{
  "arch": "vit",
  "model": "self-supervised image encoder",
  "dataset": "drawn human figures in many poses",
  "train_examples": 48750,
  "image_size": 32,
  "crop_scale_min": 0.2,
  "horizontal_flip": false,
  "translate": 0.12,
  "rotation_deg": 10,
  "color_jitter": 0.6,
  "method": "moco_v3",
  "norm": "rmsnorm",
  "norm_position": "pre",
  "activation": "gelu",
  "mlp_ratio": 4,
  "head_dim": 32,
  "fused_qkv": true,
  "bias": "all",
  "qk_norm": false,
  "parallel_block": false,
  "inner_norm": false,
  "patch_size": [4, 4],
  "conv_stem": false,
  "layers": 6,
  "width": 256,
  "positions": "conv",
  "pooling": "mean",
  "register_tokens": 8,
  "projector_hidden": 512,
  "projector_out": 128,
  "projector_hidden_layers": 1,
  "temperature": 0.1,
  "target_momentum": 0.996,
  "init": "kaiming_normal",
  "residual_init": "none",
  "optimizer": "soap",
  "beta2": 0.95,
  "lr": 0.00085,
  "beta1": 0.9,
  "shampoo_beta": 0.95,
  "eps": 1e-08,
  "precondition_frequency": 16,
  "max_precond_dim": 1024,
  "one_sided": true,
  "adamw_lr_other_params": 0.001,
  "grad_clip": 0.5,
  "steps": 40000,
  "batch_size": 128,
  "epochs": 105.0,
  "lr_schedule": "linear",
  "final_lr_fraction": 0.05,
  "warmup_steps": 8000,
  "weight_decay": 0.0,
  "adamw_weight_decay_other_params": 0.05
}
Rows from block 2 of a small self-supervised image encoder, named by matrix and row number. Rows with one number belong to one neuron. Each number is 128 + 32 x the weight over its row's rms, rounded and kept within 0 to 255. All counts start at 0. After the name is the row's rms in percent of the matrix's.
After each neuron's rows are labels from the 100 images, of 14976, where the neuron reaches its highest value: "responds to" is what is common among them; "place" is the part of the image that holds the peak. Only what is clearly more common there than usual is listed. The data: drawn human figures in many poses. In brackets: how many of the 100.
# fc1: MLP up (model.blocks.2.mlp.fc1.weight, 1024x256), inputs 192-255
# fc2: MLP down (model.blocks.2.mlp.fc2.weight, 256x1024, transposed), outputs 192-255

fc1.26 105 [119 146 110 163  54 120 105 149 143 128 133 134 142  88 161 103 148  81 150 105  91 102 129 119 112 188  99 133  78 109  99 142 134 135 178 164  49 107  93 188 153 128 157 126 158 113 144 175 128 166 161 128 177 100 163  91 122 180 104 137 156 163  85 146]
fc2.26 122 [ 97 125 129 110 123 141 117  96 139 109 168 118  88 114 126  58  76 113  58 167 175  74 140 174 152 122 133  85 188 140 144 107 119  59  66 159 173 163 104 135 108 122 132 146 141 132  99  93 109 164 200 132 111  88 158 134  50 142 154 109 186  95 130  72]
responds to: white top (45)
place: centre (49); bottom centre (27)

fc1.343 099 [104  95  78 122 180 156  89 113 133 159 141 117 216  67 103  97 130 192 108 106 135 151 134 153  81 128  97 129 111  91 143 113 198 130 135 161  70  97 107 149 125 160 107 134 102 142 114 106 159 100 102 150 173 133 115 177 125 154 153 143 150  76  74 126]
fc2.343 092 [121 114 113 151  40 145  76 116  98  67 158  73  77 167 147 122 151 108 170 102 177 137  84  61  95 122 121  73 126 170  94 158  99 114 103 104 110 144 149 116 117 116 176  93 161 153 177 144 137 113 136  85 109 133 156 158 168 114 132 129 122 112 147  68]
responds to: white top (33)
place: centre (34); top centre (25)

fc1.408 089 [125 147 165 155 128 159  96  94  99 125  96 110 101 102 102 101 151  77  96 120 125 107  86 179 111  98 197 106 107 138 158 109 140 102  96  83 159 181 150 101  47 181  79 162 118 116  74 146 145 101 118 217 144 133 151 172 100 206 108 115  56 134 160 204]
fc2.408 100 [146 190 120 112  57 141 117 132 185 163 103 122 117 136 130 158 127 145 131  70 158 103 195 168 128 117 140 177 113 117 108  98 148 132 133 146 145 133  79 150 147 124 133  94  73  90 146 130  93 140 199 114 151 117  94  90 118  89 136 162 168  55 163 139]
responds to: stocky (65); black trousers (30)
place: bottom centre (29)

fc1.160 104 [186 116 110 114 105 137 152  93 151  61 119 107 127 183 140 129 124 137 180 132 117 109 117 123 171 153 126 128 152 113 199 127 141  98  98  87  88  92 160  92 118  98  91 219  98 159 131  71 145 113 141  75 205 170 150 167 162 159 152 179 156 122 160 126]
fc2.160 103 [ 81 125 120  97 100 136 118 167 131 158 114 119 134 132 148 131 131 161 112 190 145 155 124 103 119 122 119 155 126 143 162 100 113 160  76 124  89 101 161  80 194 141 122  95 130 170  76 112 108 120  92 108 130 156 138 110 138 157 143 148 191 183 136 101]
responds to: stocky (67)
place: bottom centre (56)

fc1.63 100 [ 66 110 124 123  66 131  91 151 121 114 124 118 117  44 115  88  66 153 132  99 120 195 157 134 125 115  75 114 137 153 135 167  77 139 188 162 157  58 133 170 115 172 150 118 203 143  91  82 109 172  59 145 158 160 160 104 108 106 126 102 184 114 116 155]
fc2.63 104 [146  86  94 140 152 119 155 140 112 134  88 138 165  63 123 171 146  75  88 121 135 151 141 179 120 156 137 129 120 109 151 146 122 169 102  99 176  87 119 125 122 168 112 127 120  61 162 164 129 160 142 142 110  86  95 146 118 151 117 156 141 161 183 119]
responds to: stocky (61)
place: bottom centre (57); centre (28)

fc1.507 099 [ 22  96 110 128 181  69 159 120 127 112 111  98 107 104 103 110  77 147  96 153  95 138 103 163  92 160 100 158 125 100  72 139 138  57  89 157  98 158 159 132  93 139 158 125 135 124 160 187 117 109  93  79  79 177 136 159 166 143 144 142 113  72 131 117]
fc2.507 119 [173 107 108 127 119 104 142  69  91 129 132 163 112 192  96 128 139 169 115 134 102 154 138 108 172 111 141 128 129 188 186 116 158 139 128 121 118 122 113 176 117 135 110 142 147 138 120 124 129 103 182 138 180 114 126 109 119 152 105 144 100 129 114 174]
responds to: white top (38); white trousers (34)
place: centre (28)

fc1.390 106 [127  98  84 163  91 121 181 176 110 116 146  93  99 134  82 122  89 106  81 140 137 106  69 166  79 132  89 135 197  77 136  90 181 133 139 118  87  95 118 144 106 150 167 147 142 116 123 144 164  94 186  85 108 127 123 136 150 164 136 126 134 170 107  90]
fc2.390 105 [124 150 130  99 158 112 107  88 138 177 107  96 106 152 165 109 150 150 144 128 194 159 156 175 151 162 176 170  46 104 135 195 158 164  75 172 180 135  87 122 134 131  94 150 134 171 166 149 111 163 148 125  81  82 164 119 138 110 107 117 183 136 168 111]
responds to: white top (49)
place: centre (51); bottom centre (33)